Rows from block 4 of a small image flow-matching model, named by matrix and row number. Rows with one number belong to one channel. Each number is 128 + 24 x the weight over its row's rms, rounded and kept within 0 to 255. All counts start at 0. Numbers have three digits each.
After each channel's rows are labels from the 100 images, of 14976 (inputs lightly noised), where the channel reaches its highest value: "top examples" is what is common among them; "patch colour" is the nearest of a few named colours to the mean colour under the peak. Only what is clearly more common there than usual is listed. The data: procedural textures in two colours, tilted and lit.
# convs0: first 3x3 conv (model.mid.0.convs.0.weight, 192x192x3x3, each kernel summed), inputs 0-63
# convs1: second 3x3 conv (model.mid.0.convs.1.weight, 192x192x3x3, transposed, each kernel summed), outputs 0-63

convs0.89:138133123134168132145123116098086121136132123125114090159133143122082140153117119138139110132144116058067146077163112113132138084087111125128142125109078070144099120126129146119136137147131134
convs1.89:107122108120122109125166130128110128126135140136133028148116147123128100138150151095132146127115125220161108102085142127120121167157112122124122142087171171132125118135104112087110125093134076
top examples: crumpled
patch colour: pink

convs0.105:107152115122140135142179121116161128122119132116123146142130169118123101093120147139100123135115205129135131121139166124120120173186103172126092127154169141121111121159112106101112126131144164
convs1.105:151107160121107133159096147157135151142116140147135124126126107127112125153177107155121146146120104148093139142077124186175140041092156108152140117125074140110126154126136130145117124137134107
top examples: black; cloudy; ground colour: black
patch colour: brown

convs0.137:196154097204188133139135141128154132125104120131116134130141141134184104111105140174162100128121117132151128108085131134126151174136168104126138152161160145133098119135124137118078107161130118
convs1.137:096081080105135137129148136134118152136117154128129099173131122137110124149146166092144147164085147129135143146174134135128147150180136106135151074095150149154120127129109106092142096138114099
top examples: crumpled; white
patch colour: pink

convs0.158:082140088142133137128135135119076123127127116133129141155131074131110148204056077100165140125131112145215129126130111140129130134095106082128118076080080081129148132140125147150128120124133100
convs1.158:135117181116087102111120146098131127116106097101141151130102126135137101094194173141100114107149133111058135119185118104093119126148128142126115157154158154130098100119103120128128130110119154
top examples: seen at a slant; white; ground colour: white
patch colour: pink

convs0.142:102141126143153125128019125114088128113123144126133156115134139135161128130107132135156120124125138094104137109139181114124136159107140136138120082068137131136131122145119133119125152152137121
convs1.142:158137191130104147155191145119116145127119102112126117159124147125135132125171148128107127106147104182121161138138064155128147079128158127135132168164118110128146127103124125171130114106116140
top examples: seen at a slant
patch colour: pink

convs0.37:091200152096115132128191136119151122128132124118123130116132165137148184138105151096169138145127146092147129139184161094128116083152143093126127179133114174144135126150138083104162116068146122
convs1.37:142065148153130126161102121145110145112133120130125141159120121126096104129186148152093144108130120190100138105059102174123121111117141127127165114152111120136138128118124166163134111164106174
top examples: black; pattern colour: black; ground colour: black
patch colour: brown

convs0.164:095163085100099123124113127134154128131126116123129147045124145123161105147134173152104140135132167132087120135116185151123105112171185136132123120144130169128162136148139097076130127131136136
convs1.164:152107179135142148157162131149099134114147119124126076212118115139102165157160058128136134095135091108148137129141089148133143107087119134137128147137111090140121137114134164191131141148133139
top examples: black; pattern colour: black; ground colour: black
patch colour: brown

convs0.154:134155177114093142123125140130101120128132114139133140106116138129155126111157157159122126135114159125071118114053102107129088126149104109141112143099144125122164125169133134148120130148132196
convs1.154:112110057116157105126143137123126111140109121106137139176126120147120141166101143095145131139108106099170121125229136101105157159112125107132129131133123134134114135095111097137126129116121073
top examples: crumpled; white; red; pattern colour: white
patch colour: pink

convs0.129:122148152129156128124179125126143118122142131129116159144131121141123178138158122120165139130121119156171131098115143141144166170167178098121110137173132148132081111141132105089096106127117156
convs1.129:123096068122150115137128107113142131128134113115152161143135155112125104130102164086150141132108161106097149142211156122136137111160101135100159086130125156149121113121130133123169120105141118
top examples: crumpled; white; pattern colour: white; ground colour: white
patch colour: pink